{"model": "image classifier", "dataset": "rendered roads seen from a driver's seat, with toy cars, trees and houses", "train_examples": 145000, "image_size": 32, "crop_scale_min": 1, "horizontal_flip": false, "color_jitter": 0.1, "cutout": 0.4, "targets": ["vehicles", "line"], "num_classes": [3, 4], "arch": "convformer", "norm": "layernorm", "norm_position": "sandwich", "activation": "swiglu", "parallel_block": false, "moe": "expert_choice", "num_experts": 32, "moe_every": 1, "expert_mlp_ratio": 0.5, "experts_per_token": 2, "shared_expert": false, "patch_size": [2, 2], "depths": [3, 3, 3], "widths": [96, 192, 384], "kernel_size": 5, "loss": "cross_entropy", "optimizer": "normuon", "muon_scale": "original", "lr": 0.03, "momentum": 0.95, "nesterov": true, "orthogonalizer": "newton_schulz_5", "adamw_lr_other_params": 0.0016, "grad_clip": 3.0, "steps": 15600, "batch_size": 64, "epochs": 6.9, "lr_schedule": "step", "warmup_steps": 780, "weight_decay": 0.004, "adamw_weight_decay_other_params": 0.05}
Rows from block 4 of a small image classifier, named by matrix and row number. Rows with one number within an expert belong to one neuron, the router's apart. Each number is 50 + 12 x the weight over its row's rms, rounded and kept within 0 to 99. All counts start at 0.
After each expert's rows are labels from the 100 images, of 14976, where the router gives the expert most weight on average: "lies over" is the class under the peak. Only what is clearly more common there than usual is listed. The data: rendered roads seen from a driver's seat, with toy cars, trees and houses.
# router: router (model.blocks.4.mlp.router.weight, 32x192, trained with AdamW), inputs 0-95
# gate: expert gate (model.blocks.4.mlp.gate, 32x96x192), inputs 0-95
# up: expert up (model.blocks.4.mlp.up, 32x96x192), inputs 0-95
# down: expert down (model.blocks.4.mlp.down, 32x192x96, transposed), outputs 0-95

# expert 23
router.23:32 26 52 46 63 44 60 51 41 47 49 46 24 42 67 42 71 61 47 32 57 44 52 42 52 24 67 58 43 72 42 67 58 68 46 39 58 26 33 49 43 34 29 60 47 41 48 51 55 39 53 49 57 49 56 35 81 34 50 47 41 33 55 48 46 61 56 34 40 62 49 47 38 47 40 45 65 67 38 56 37 33 58 46 66 64 38 61 41 61 45 50 45 37 51 58
gate.0:54 44 60 50 41 47 53 31 74 52 60 74 47 56 56 59 53 52 38 43 39 38 69 45 40 46 58 44 71 42 71 58 68 53 64 28 62 72 54 44 11 55 45 38 57 50 47 28 46 50 53 24 67 47 62 52 59 66 53 52 50 55 39 46 73 47 50 27 62 52 45 42 46 51 49 59 54 70 35 39 56 40 65 53 53 80 45 43 37 75 48 42 52 37 65 50
up.0:72 53 23 73 43 54 34 65 45 58 50 50 56 57 38 32 63 43 56 29 51 54 66 52 57 60 41 64 39 52 55 49 63 41 51 70 38 40 37 58 63 43 70 49 51 76 54 57 64 31 56 66 39 39 30 61 48 43 58 41 60 62 54 34 34 55 51 39 49 46 55 72 70 50 30 31 35 50 63 62 58 27 39 48 63 44 59 80 62 48 47 52 61 48 30 29
down.0:44 63 76 57 53 66 61 53 72 63 64 49 62 47 62 63 49 55 65 63 36 42 67 51 59 49 51 59 44 39 39 53 46 52 59 44 39 29 41 71 56 63 28 47 63 33 43 47 59 20 49 27 65 59 52 36 48 49 41 53 58 72 58 29 47 56 51 46 65 61 47 52 38 48 52 48 50 49 51 40 38 39 59 20 28 49 43 45 32 53 66 59 57 26 75 63
lies over: road

# expert 7
router.7:47 52 67 65 44 66 55 53 34 45 56 46 54 64 50 39 57 45 69 75 38 48 40 62 62 53 48 53 47 59 47 71 46 51 56 32 60 48 41 57 23 48 54 46 42 40 57 47 61 68 70 63 72 58 65 25 45 43 53 40 56 44 21 44 52 47 39 66 62 41 59 50 53 34 40 56 61 32 40 58 45 47 60 61 28 26 41 58 48 79 32 48 53 50 35 49
gate.0:64 33 68 52 47 44 55 41 32 58 48 41 45 36 51 46 44 58 53 40 44 61 47 48 24 49 39 58 51 53 50 35 51 43 39 49 41 19 52 35 64 39 23 63 52 77 58 57 46 53 61 58 52 30 51 30 27 47 64 31 63 69 38 65 46 49 37 48 51 58 53 35 22 63 41 54 47 38 57 42 46 64 47 38 60 67 65 62 55 79 66 52 58 57 73 48
up.0:37 65 13 44 33 62 53 41 70 56 63 64 49 62 56 57 61 62 33 66 51 39 58 49 69 55 49 49 54 56 57 54 41 54 61 62 50 55 52 63 42 49 81 32 49 54 43 41 57 56 29 37 55 68 55 64 77 39 39 40 55 28 62 40 74 45 52 61 49 41 49 87 50 37 55 56 42 56 50 55 53 38 74 58 46 30 45 51 62 27 62 52 35 41 35 27
down.0:45 31 44 51 48 48 40 52 48 48 57 33 42 71 45 71 38 32 61 71 45 46 42 58 44 63 83 49 58 37 44 62 54 56 43 54 61 62 61 41 65 50 50 42 43 48 37 59 45 57 56 48 60 53 46 65 47 32 56 45 52 75 34 39 40 43 39 37 40 47 67 28 36 42 64 42 74 53 47 41 27 59 66 52 56 44 53 38 54 63 72 44 50 52 68 59
lies over: road

# expert 3
router.3:39 73 56 58 58 22 41 19 36 32 59 27 42 49 54 69 55 62 68 43 52 63 55 31 55 49 57 34 40 51 55 57 58 38 40 34 62 62 54 38 45 66 58 33 49 46 56 69 38 35 47 76 52 43 60 53 64 57 38 48 41 52 48 45 47 33 33 64 46 52 62 66 63 60 49 47 48 35 70 67 50 42 33 57 33 24 43 66 47 44 59 40 53 72 39 65
gate.0:76 30 55 35 66 46 63 22 54 51 48 48 58 23 37 28 18 55 54 52 44 45 70 49 62 44 53 44 40 64 34 30 62 56 46 66 56 54 57 46 66 33 29 47 44 63 86 61 61 46 32 43 36 34 53 66 57 34 45 63 42 56 51 44 52 29 37 62 53 45 43 57 55 18 38 39 46 45 61 47 40 47 72 65 54 58 44 23 46 42 46 48 47 72 52 52
up.0:71 36 49 36 68 52 68 23 57 51 44 51 52 25 42 32 21 57 64 50 40 24 60 44 51 51 53 43 42 72 39 34 59 56 52 59 61 47 53 49 69 31 32 53 37 65 92 56 44 45 40 47 34 32 47 66 57 29 44 60 44 62 52 44 55 31 33 53 53 48 50 59 55 24 33 41 48 41 63 50 32 41 59 65 60 59 45 30 55 46 49 48 47 65 42 55
down.0:45 28 57 58 27 52 47 63 50 56 69 44 56 84 52 56 53 63 50 31 28 48 81 63 27 50 36 63 58 52 44 39 45 47 51 42 28 57 58 62 30 41 53 53 34 44 41 50 48 56 55 61 48 45 55 47 55 77 37 35 56 51 33 47 31 47 51 62 36 60 72 48 59 62 46 72 43 40 48 45 45 59 47 44 41 40 62 61 73 55 54 53 23 49 62 55
lies over: verge

# expert 12
router.12:63 46 57 39 27 62 15 45 62 57 45 63 52 32 36 37 60 54 42 55 68 54 73 53 72 41 36 34 54 43 43 34 60 29 54 71 58 49 58 47 65 59 55 66 72 51 52 53 75 34 31 29 43 57 40 46 31 68 45 63 44 46 49 52 81 60 54 46 53 55 60 76 63 49 50 44 27 68 47 53 69 59 39 43 49 34 37 57 47 35 48 60 46 65 66 47
gate.0:60 72 46 45 39 55 35 36 62 58 69 63 47 36 33 32 44 55 40 55 58 46 58 57 60 59 64 43 79 38 59 54 47 24 56 53 46 51 76 49 53 18 60 47 42 57 35 47 48 44 55 33 50 29 40 51 68 59 34 60 47 48 66 30 45 56 43 49 57 67 46 46 53 42 66 45 57 33 46 44 43 56 57 53 65 55 29 47 35 47 51 47 51 72 64 53
up.0:41 30 48 54 49 43 47 47 32 23 68 35 61 67 78 79 35 57 55 27 48 64 37 61 38 43 47 45 40 72 40 41 57 55 48 38 54 45 56 59 47 57 55 53 69 56 52 35 49 60 42 73 53 57 65 62 41 44 57 50 48 76 39 68 47 34 75 35 43 64 48 42 47 60 27 45 54 52 53 31 32 35 53 49 49 38 52 53 75 48 42 32 29 38 37 65
down.0:59 56 48 67 37 57 53 52 42 39 45 51 65 34 38 47 28 50 52 56 34 48 47 79 65 54 44 60 43 70 58 77 56 59 28 68 61 66 54 52 54 43 52 42 41 46 56 43 47 66 41 28 48 46 68 67 36 38 31 52 50 70 37 52 48 69 41 38 49 24 49 43 70 46 54 49 73 68 54 42 55 56 53 54 43 62 50 53 64 53 42 47 35 51 51 27
lies over: road

# expert 11
router.11:50 49 50 45 65 46 44 41 40 39 59 32 36 41 57 47 49 49 40 45 57 66 34 46 50 37 47 33 45 67 69 46 47 55 63 48 70 63 35 33 51 51 63 71 83 50 47 50 29 40 25 42 57 58 57 55 43 33 58 69 60 33 54 45 68 59 45 67 62 61 54 75 62 58 28 30 49 66 65 59 46 58 44 64 33 47 46 59 44 23 58 39 59 62 29 58
gate.0:38 40 70 66 62 50 59 48 32 74 52 66 48 40 54 57 42 29 46 48 59 46 54 43 62 62 45 54 46 62 45 43 70 45 70 54 56 36 50 47 56 50 58 40 43 36 32 39 67 54 53 38 54 70 56 39 46 41 39 54 56 30 49 38 50 32 58 75 54 54 53 44 43 57 25 46 60 54 57 47 48 25 60 56 56 33 53 47 40 53 56 46 64 69 77 44
up.0:51 62 32 37 46 50 49 60 67 33 43 43 53 73 46 40 56 70 57 55 42 57 46 58 32 35 61 43 48 41 59 60 24 56 31 46 47 58 60 44 57 42 45 64 42 55 80 65 42 50 39 59 46 35 44 69 55 63 71 34 39 68 49 62 57 74 44 36 43 42 52 54 48 52 64 49 31 57 42 55 64 69 33 36 42 57 55 45 53 53 50 42 50 32 27 47
down.0:59 36 67 60 69 50 65 45 53 48 67 56 53 45 49 54 51 37 33 56 51 31 64 44 44 53 42 63 17 46 45 67 48 42 72 51 64 39 54 51 32 35 41 42 53 47 20 61 58 55 47 59 50 59 38 38 74 24 43 58 67 65 60 46 45 59 56 48 49 71 35 21 56 33 37 46 57 59 53 53 62 47 57 29 53 50 28 73 53 43 49 49 58 61 49 42
lies over: verge

# expert 21
router.21:55 29 51 52 46 51 47 40 38 46 46 65 28 74 52 49 40 41 49 50 72 61 59 56 36 43 44 36 63 66 49 36 45 34 23 57 49 42 51 54 57 40 56 40 35 49 59 58 64 41 47 49 70 39 58 53 48 50 44 54 44 49 31 49 20 50 55 67 80 52 84 62 48 65 52 52 73 62 70 51 71 54 40 60 61 33 78 39 57 61 37 62 41 55 40 52
gate.0:62 70 54 72 44 29 60 39 34 53 70 64 63 35 38 61 56 53 55 36 58 68 72 56 50 78 70 46 40 45 46 52 52 49 40 56 41 41 38 69 58 34 46 49 49 59 45 61 57 44 44 51 50 44 62 35 45 49 53 51 42 29 57 65 43 50 82 47 57 40 42 48 63 50 39 46 49 38 58 59 58 41 64 41 33 49 42 50 60 65 55 66 54 26 55 44
up.0:48 66 57 48 54 36 58 43 51 32 61 43 52 41 39 56 56 49 65 78 47 38 54 63 48 70 44 43 47 32 58 78 63 49 43 44 71 55 51 41 47 36 36 32 56 59 31 54 67 51 50 59 59 41 39 58 42 32 55 57 54 30 42 46 52 57 19 50 51 47 38 69 33 61 27 46 52 52 38 40 62 43 71 56 22 47 39 71 47 51 33 65 40 46 40 53
down.0:45 50 55 37 59 34 56 65 39 38 36 57 60 83 51 39 33 52 58 76 29 55 57 36 29 46 53 66 53 75 47 40 56 49 44 60 49 39 48 33 31 40 44 65 75 29 49 37 46 51 42 47 54 72 45 52 64 38 64 58 44 71 56 50 38 35 76 43 38 49 44 42 52 58 50 61 46 49 40 42 38 68 63 45 46 34 38 38 57 40 64 63 34 52 40 51
lies over: verge

# expert 4
router.4:53 79 62 50 60 46 54 28 63 57 49 59 58 53 76 63 22 67 46 55 66 39 42 47 58 68 40 49 27 47 51 60 16 45 40 61 51 43 51 45 52 42 67 40 39 45 51 49 40 50 59 40 39 32 42 46 40 52 48 73 46 53 50 48 54 37 52 41 50 57 58 43 47 44 45 54 48 24 48 63 58 39 58 20 57 63 54 59 43 60 46 62 48 34 63 59
gate.0:42 46 35 35 43 52 64 49 59 22 46 44 44 57 17 71 58 71 37 39 39 44 75 52 47 66 63 69 36 58 23 38 27 45 37 56 38 45 41 34 50 52 41 38 35 63 44 45 62 51 62 56 44 46 51 34 51 53 61 44 62 41 56 28 37 43 89 42 42 45 45 84 40 43 61 39 48 61 42 60 50 69 56 79 49 50 53 47 22 36 49 64 64 68 48 54
up.0:52 65 73 47 67 61 40 51 33 80 47 48 68 43 69 22 43 32 68 60 62 67 24 44 67 45 34 43 54 43 66 61 74 53 59 46 52 53 60 60 48 62 70 61 66 40 44 53 35 53 30 45 59 51 49 56 46 40 34 59 37 62 46 69 61 62 04 52 48 58 62 35 68 52 50 44 61 60 54 43 66 49 38 35 52 60 53 56 66 58 45 42 29 36 53 40
down.0:62 47 77 54 53 53 45 35 41 44 33 53 58 26 55 72 48 63 70 63 51 53 48 33 57 81 74 46 60 48 65 62 62 59 64 62 47 43 58 35 57 68 58 26 42 46 47 62 83 51 47 54 48 34 47 46 40 27 24 50 42 32 56 62 56 40 34 62 50 42 34 52 50 57 65 51 29 65 66 52 40 59 63 47 35 42 48 55 48 41 42 33 58 63 49 24
lies over: truck

# expert 16
router.16:55 40 60 73 38 56 50 78 49 55 70 33 51 45 56 66 39 63 57 46 36 25 39 31 63 44 61 49 30 30 45 55 37 49 56 55 45 47 44 19 31 49 61 49 67 49 39 44 43 41 40 47 53 55 64 54 38 22 52 46 74 65 43 34 54 51 36 49 47 48 35 43 65 55 44 40 54 60 67 65 40 46 37 53 50 53 55 57 62 40 50 43 71 48 43 60
gate.0:33 69 66 36 64 55 40 47 49 63 25 56 59 55 28 54 43 50 53 48 60 64 60 67 61 45 37 61 48 63 50 48 67 85 63 48 68 41 53 48 77 36 65 55 68 64 48 68 32 58 42 50 55 30 62 41 49 43 69 50 45 40 74 42 55 49 29 44 40 55 52 54 56 54 53 51 45 49 44 51 39 63 75 40 41 73 63 62 52 39 49 41 71 48 54 52
up.0:27 77 70 49 65 64 48 59 37 56 47 64 73 58 32 45 39 29 57 46 56 38 51 66 47 43 34 58 47 44 57 53 51 90 78 48 67 38 58 40 68 43 42 43 52 60 23 53 51 48 39 57 66 38 42 50 64 47 53 55 45 22 76 44 49 54 53 47 42 46 38 52 57 53 42 60 63 42 45 44 35 73 70 50 25 63 60 56 53 46 63 49 41 42 58 44
down.0:56 35 55 71 52 51 78 33 54 27 62 47 33 37 38 38 64 63 40 64 60 56 64 57 60 42 37 33 64 43 43 53 41 34 50 53 56 47 49 46 38 55 59 54 32 30 58 44 43 47 36 40 37 41 39 55 81 51 55 76 46 47 57 48 38 62 68 45 70 52 23 39 36 42 74 58 48 49 51 50 34 49 39 50 54 51 48 41 48 49 37 49 44 41 39 65
lies over: truck

# expert 15
router.15:68 59 65 33 48 57 66 60 63 58 50 44 35 59 53 38 50 60 59 45 43 34 32 36 36 38 51 54 54 67 59 64 42 54 39 48 48 73 39 35 38 41 48 43 24 67 59 33 32 41 30 43 63 60 41 67 53 59 55 76 48 35 40 26 51 45 37 58 62 82 45 48 63 47 49 40 63 69 29 68 50 41 45 62 51 36 35 64 46 47 38 30 58 50 51 63
gate.0:66 62 69 39 56 43 39 51 49 39 61 43 41 44 54 37 56 53 77 49 56 47 49 47 54 48 52 54 46 63 49 62 48 29 72 82 61 71 51 41 47 49 48 64 56 34 52 42 54 57 63 57 37 28 40 59 47 65 47 24 52 31 47 72 55 46 41 54 28 36 56 55 45 67 63 55 60 49 32 63 46 53 57 55 37 60 57 14 58 60 40 64 72 44 40 55
up.0:61 71 23 36 61 52 16 51 70 36 42 52 58 44 57 67 60 69 76 54 44 57 45 50 48 56 61 40 50 45 65 75 36 57 62 47 65 67 42 49 46 34 42 42 61 47 45 37 45 46 54 57 34 55 24 51 69 62 37 51 49 49 42 69 45 58 44 33 46 39 49 35 48 48 41 60 55 44 38 42 40 47 78 65 63 57 44 32 41 49 56 55 50 43 58 47
down.0:27 35 42 49 46 58 52 58 59 55 59 60 30 66 38 35 58 41 45 78 35 52 64 51 41 43 48 70 21 58 50 59 38 46 45 49 53 47 32 27 55 57 57 46 55 61 42 67 35 39 41 57 57 42 47 40 54 36 33 43 50 60 41 44 62 62 56 60 44 52 74 62 74 45 51 54 76 80 30 47 43 33 52 45 36 64 29 37 68 49 55 59 47 30 52 49
lies over: verge

# expert 9
router.9:40 52 58 58 53 46 37 38 42 59 62 60 46 51 66 81 58 63 20 40 63 44 53 31 59 36 58 39 44 39 59 36 45 47 49 54 37 65 59 35 59 80 51 50 36 38 27 71 44 52 40 52 47 21 70 63 61 62 47 42 46 60 48 57 68 48 27 29 55 47 67 42 40 65 43 44 32 51 52 66 25 18 61 60 57 67 60 47 61 53 59 56 62 43 42 52
gate.0:44 44 66 30 32 64 44 27 37 39 71 43 36 68 57 57 51 67 39 44 45 64 45 44 81 55 61 50 62 54 54 49 53 29 55 36 47 34 33 62 52 48 48 41 44 41 32 35 59 36 56 70 43 34 43 54 43 44 46 49 58 41 51 78 50 54 38 75 48 47 61 61 65 33 54 30 53 73 57 43 83 53 44 52 61 60 52 43 49 69 55 60 37 71 49 53
up.0:32 45 48 44 37 51 28 64 31 43 57 38 31 58 70 52 44 52 33 22 51 65 47 48 56 53 52 55 57 71 43 55 47 44 61 28 63 43 44 47 29 40 53 57 64 52 49 46 42 46 64 52 49 56 50 46 64 25 63 42 74 33 55 71 64 40 38 61 54 50 57 47 62 45 53 42 44 65 51 54 72 12 52 57 57 25 40 51 52 74 32 42 56 65 44 53
down.0:63 47 66 35 22 55 48 39 48 56 44 47 50 51 46 65 83 57 53 48 46 63 47 54 45 57 23 58 60 60 47 40 77 49 40 32 70 26 51 51 34 41 49 57 45 57 52 49 54 49 68 40 73 47 55 49 50 43 58 62 46 57 46 35 69 59 61 68 76 46 57 51 67 55 25 47 41 54 44 52 58 60 37 59 65 40 48 56 34 41 35 45 38 48 46 50
lies over: verge

# expert 14
router.14:28 57 33 56 40 30 50 45 39 39 42 36 48 47 37 42 38 70 71 29 60 61 51 41 42 66 34 43 41 64 30 49 30 40 52 50 69 41 43 38 55 35 58 59 63 62 66 39 44 33 57 60 53 42 39 47 41 51 54 42 60 26 49 59 33 49 63 72 35 49 30 59 62 53 72 57 74 63 62 44 57 55 34 40 40 45 36 64 54 30 60 38 34 56 39 67
gate.0:28 72 48 69 60 69 44 47 57 50 46 25 50 45 56 44 56 57 52 60 69 60 47 50 65 20 52 70 63 36 49 28 40 71 67 54 55 37 37 38 59 73 29 58 58 49 27 46 57 57 43 38 40 59 53 59 39 61 41 72 55 47 47 62 45 61 63 58 52 41 64 45 38 52 55 50 57 50 50 58 58 37 44 40 21 51 49 48 53 59 42 44 53 59 66 56
up.0:20 56 54 51 64 56 34 44 44 48 35 18 43 53 62 51 61 63 46 60 75 50 48 55 57 31 47 65 61 17 41 41 48 77 68 57 51 48 37 40 66 66 29 56 57 51 40 48 59 61 37 37 40 63 47 61 32 56 56 61 48 45 47 51 51 55 62 59 57 39 63 36 35 57 61 42 66 55 53 51 66 41 54 39 23 35 53 46 52 45 42 45 53 63 66 46
down.0:62 34 61 43 38 62 67 51 60 30 68 40 44 55 53 49 43 41 61 66 55 50 33 78 51 63 26 50 63 39 45 32 65 30 41 44 46 37 55 43 46 46 34 26 65 61 55 65 53 26 62 61 50 56 36 54 24 61 54 55 42 46 50 36 56 59 35 32 52 55 60 40 54 16 52 49 40 36 28 37 56 44 67 53 51 56 45 48 42 52 52 38 58 56 44 56
lies over: road

# expert 30
router.30:43 62 59 43 66 52 54 79 49 52 30 59 65 48 31 38 41 30 39 54 43 61 72 66 31 38 48 47 48 59 49 37 33 68 40 51 50 58 42 57 57 50 35 72 70 51 54 47 42 59 45 54 59 52 51 56 33 41 58 49 38 68 30 91 35 74 26 63 69 53 42 30 61 56 60 42 49 48 37 22 64 64 44 47 59 48 59 37 32 63 61 49 53 45 44 45
gate.0:67 46 57 50 41 72 54 61 60 47 27 51 35 51 48 24 52 41 41 50 40 74 49 56 14 36 42 60 34 39 54 53 41 65 52 21 47 53 42 45 23 47 25 48 30 57 43 45 49 63 32 49 53 64 40 65 57 48 58 53 43 71 43 53 49 61 39 57 46 46 66 44 67 68 42 35 28 65 40 46 38 41 66 76 52 66 56 36 49 74 57 39 42 52 47 52
up.0:46 48 45 44 52 80 64 64 57 42 14 48 43 50 59 37 54 36 48 48 41 69 48 64 04 33 32 66 23 35 38 61 48 58 47 27 55 60 45 52 27 46 33 51 36 57 58 49 66 53 42 51 49 60 51 70 48 49 54 46 51 69 35 58 50 56 44 64 40 49 67 47 59 64 35 37 28 52 37 43 49 45 68 69 36 53 57 47 46 75 58 38 35 52 46 53
down.0:44 21 39 50 47 42 54 46 57 26 38 69 60 31 53 63 46 35 60 66 56 54 54 57 64 64 32 71 57 54 31 47 50 40 52 68 48 44 56 45 66 64 51 77 78 34 32 64 63 69 64 49 22 55 67 24 18 46 46 47 64 56 42 42 53 56 59 51 57 56 56 57 33 49 45 60 51 52 56 47 58 67 40 45 49 79 44 54 49 42 58 44 41 63 66 25
lies over: verge

# expert 13
router.13:49 46 50 75 46 47 63 43 71 62 25 66 56 39 71 31 41 18 49 40 47 62 54 60 27 36 47 42 44 57 40 47 55 45 29 40 28 57 68 31 42 55 35 40 66 52 47 49 58 72 32 64 45 48 48 39 49 44 49 33 50 55 35 44 66 54 48 50 56 34 49 58 45 53 48 64 57 54 50 55 49 36 62 45 42 71 47 57 48 50 52 67 54 57 42 54
gate.0:39 49 41 49 54 59 63 53 65 37 40 61 53 53 64 21 31 50 62 67 59 51 40 47 39 29 35 65 51 54 52 37 46 12 53 20 57 37 51 47 23 37 55 29 51 46 61 64 42 39 43 54 45 62 52 60 45 54 47 37 26 57 51 39 31 55 56 48 42 27 52 63 53 48 53 39 67 31 33 71 73 38 55 66 43 39 68 24 66 68 64 61 65 36 51 61
up.0:49 47 47 60 39 43 68 68 50 30 27 57 56 53 25 44 48 65 59 82 45 61 48 38 47 36 40 66 56 59 55 41 65 24 45 33 49 52 36 41 29 28 38 39 58 53 69 67 51 57 41 29 52 45 64 53 37 55 38 54 54 50 53 30 42 66 48 27 48 48 58 52 41 30 65 32 43 50 50 52 61 40 50 63 46 62 56 29 66 44 37 51 50 61 44 49
down.0:53 47 36 46 29 70 46 59 40 30 82 44 17 71 52 60 50 68 33 51 66 52 63 55 39 42 36 43 56 49 58 20 63 48 38 56 26 59 53 41 47 44 17 54 42 57 47 53 54 55 64 46 73 46 56 55 41 45 59 44 48 58 68 48 54 58 34 54 65 51 73 40 64 67 72 62 58 47 33 43 49 58 45 50 55 60 57 27 50 55 44 59 36 51 45 69
lies over: road

# expert 28
router.28:45 55 61 64 56 49 53 53 54 47 29 45 44 61 49 56 38 64 57 46 66 55 67 48 62 49 53 53 70 71 43 35 58 27 56 49 38 67 66 64 57 51 50 46 34 30 56 44 31 58 39 43 52 37 54 49 38 40 48 68 42 57 43 89 29 43 41 66 53 60 67 48 38 64 52 46 77 51 32 56 70 72 41 36 44 52 55 42 41 69 62 59 46 41 55 59
gate.0:37 47 29 60 57 52 28 34 48 58 28 53 74 54 36 68 55 48 57 37 61 41 45 38 63 44 62 54 51 66 39 48 58 45 50 37 31 43 67 64 43 63 58 35 43 60 48 52 26 43 55 48 51 58 53 48 47 55 42 44 12 48 47 40 39 44 58 21 43 77 54 60 58 65 40 43 50 52 38 53 63 63 53 74 24 50 52 55 49 54 57 42 42 47 59 37
up.0:42 50 41 69 32 39 42 49 60 57 39 26 53 44 66 51 32 51 43 36 78 53 23 44 67 58 50 43 69 65 26 40 48 43 60 36 62 50 47 38 43 53 39 57 37 47 39 49 44 38 54 57 57 53 49 56 40 35 35 81 59 56 58 31 61 66 81 53 38 62 53 38 53 61 45 41 43 58 44 33 63 62 53 40 43 35 78 47 53 55 51 41 40 53 66 56
down.0:51 39 73 56 47 37 35 50 46 67 59 66 48 34 64 45 49 39 60 24 50 59 47 44 41 52 44 40 55 58 47 32 58 54 67 57 31 52 62 57 45 65 31 58 61 48 32 53 55 54 54 57 47 52 34 29 68 34 53 53 44 73 37 68 70 71 63 34 59 61 65 31 39 76 49 51 53 41 69 41 49 56 43 41 50 53 55 63 63 41 63 53 60 32 52 38
lies over: road

# expert 18
router.18:48 31 24 47 39 43 67 54 56 66 46 33 42 32 40 24 67 62 38 50 56 68 39 30 60 46 51 60 44 61 42 58 46 62 59 35 59 34 44 45 66 30 35 62 45 46 53 59 41 31 37 48 44 63 58 48 37 58 63 39 44 13 55 49 72 75 55 51 47 49 54 74 42 53 57 37 47 49 51 65 68 30 55 40 57 50 54 40 76 56 66 42 34 48 42 48
gate.0:47 32 51 54 35 37 50 46 41 74 54 69 42 43 57 26 49 62 33 41 43 52 48 43 74 34 49 46 56 42 49 36 45 65 57 34 47 45 73 50 36 26 54 59 56 49 30 46 56 55 42 48 52 60 71 50 43 43 73 37 48 56 62 56 69 56 53 61 59 33 50 42 64 41 40 39 80 61 60 79 58 29 71 55 48 57 55 41 58 69 41 38 52 45 46 54
up.0:61 59 50 26 62 54 34 32 32 30 45 37 62 58 47 71 33 59 59 41 50 53 70 50 35 55 58 59 31 65 50 59 53 46 38 54 55 43 28 45 62 54 46 59 32 56 71 60 44 46 54 52 45 35 41 56 47 49 29 49 46 49 43 68 30 34 52 41 42 67 52 36 39 58 55 39 32 34 36 44 47 71 48 42 51 38 33 41 52 55 56 64 56 49 64 55
down.0:41 35 70 52 44 57 70 55 25 41 59 37 64 59 49 65 51 48 73 57 17 41 56 36 50 57 61 48 32 46 61 56 59 68 47 53 40 40 64 70 52 33 61 50 56 37 58 20 48 81 51 42 51 44 54 51 66 67 53 35 47 33 39 49 55 55 51 43 64 39 51 35 81 55 44 49 62 55 43 78 39 61 59 41 50 30 36 67 58 45 56 32 47 40 45 39
lies over: road

# expert 0
router.0:50 54 48 59 56 41 51 57 69 41 51 71 52 34 53 40 29 32 76 66 43 46 60 55 76 60 56 38 46 59 41 54 64 63 31 59 67 41 64 60 54 40 53 52 52 46 64 40 55 36 48 62 50 67 59 51 48 43 57 47 54 58 36 13 47 34 29 60 44 22 36 44 64 43 45 41 58 37 54 36 59 57 63 54 37 41 38 52 50 52 47 45 70 69 67 63
gate.0:40 53 69 22 36 61 38 39 56 53 45 51 45 61 49 48 48 62 59 37 31 57 26 72 48 41 51 55 52 73 46 37 46 57 38 49 42 60 51 63 42 66 33 49 47 49 42 54 42 45 48 69 64 60 51 63 47 59 54 48 38 59 56 07 36 40 48 76 62 24 58 47 49 32 49 53 44 60 38 37 51 73 48 62 40 52 44 40 42 50 47 53 44 44 68 45
up.0:39 45 64 35 32 66 30 45 61 50 52 50 50 61 32 49 38 61 67 32 42 40 24 68 58 45 45 53 53 72 39 55 43 50 37 59 36 50 53 53 54 67 40 52 48 46 52 43 54 52 45 63 66 60 58 66 33 61 58 46 38 59 53 04 23 45 44 85 53 34 48 53 51 28 59 47 51 56 45 27 36 66 52 63 43 59 47 39 47 47 61 58 39 48 66 41
down.0:67 77 52 41 51 64 41 67 51 74 66 48 47 64 53 38 42 73 49 82 64 48 47 43 52 51 42 51 68 68 68 38 43 42 41 47 59 66 55 40 33 57 40 39 38 68 32 59 42 65 50 38 39 40 46 38 46 56 43 54 43 59 54 47 77 35 61 49 46 43 49 70 27 24 47 42 58 33 64 50 77 39 40 55 50 48 48 52 38 46 64 45 58 55 50 38
lies over: road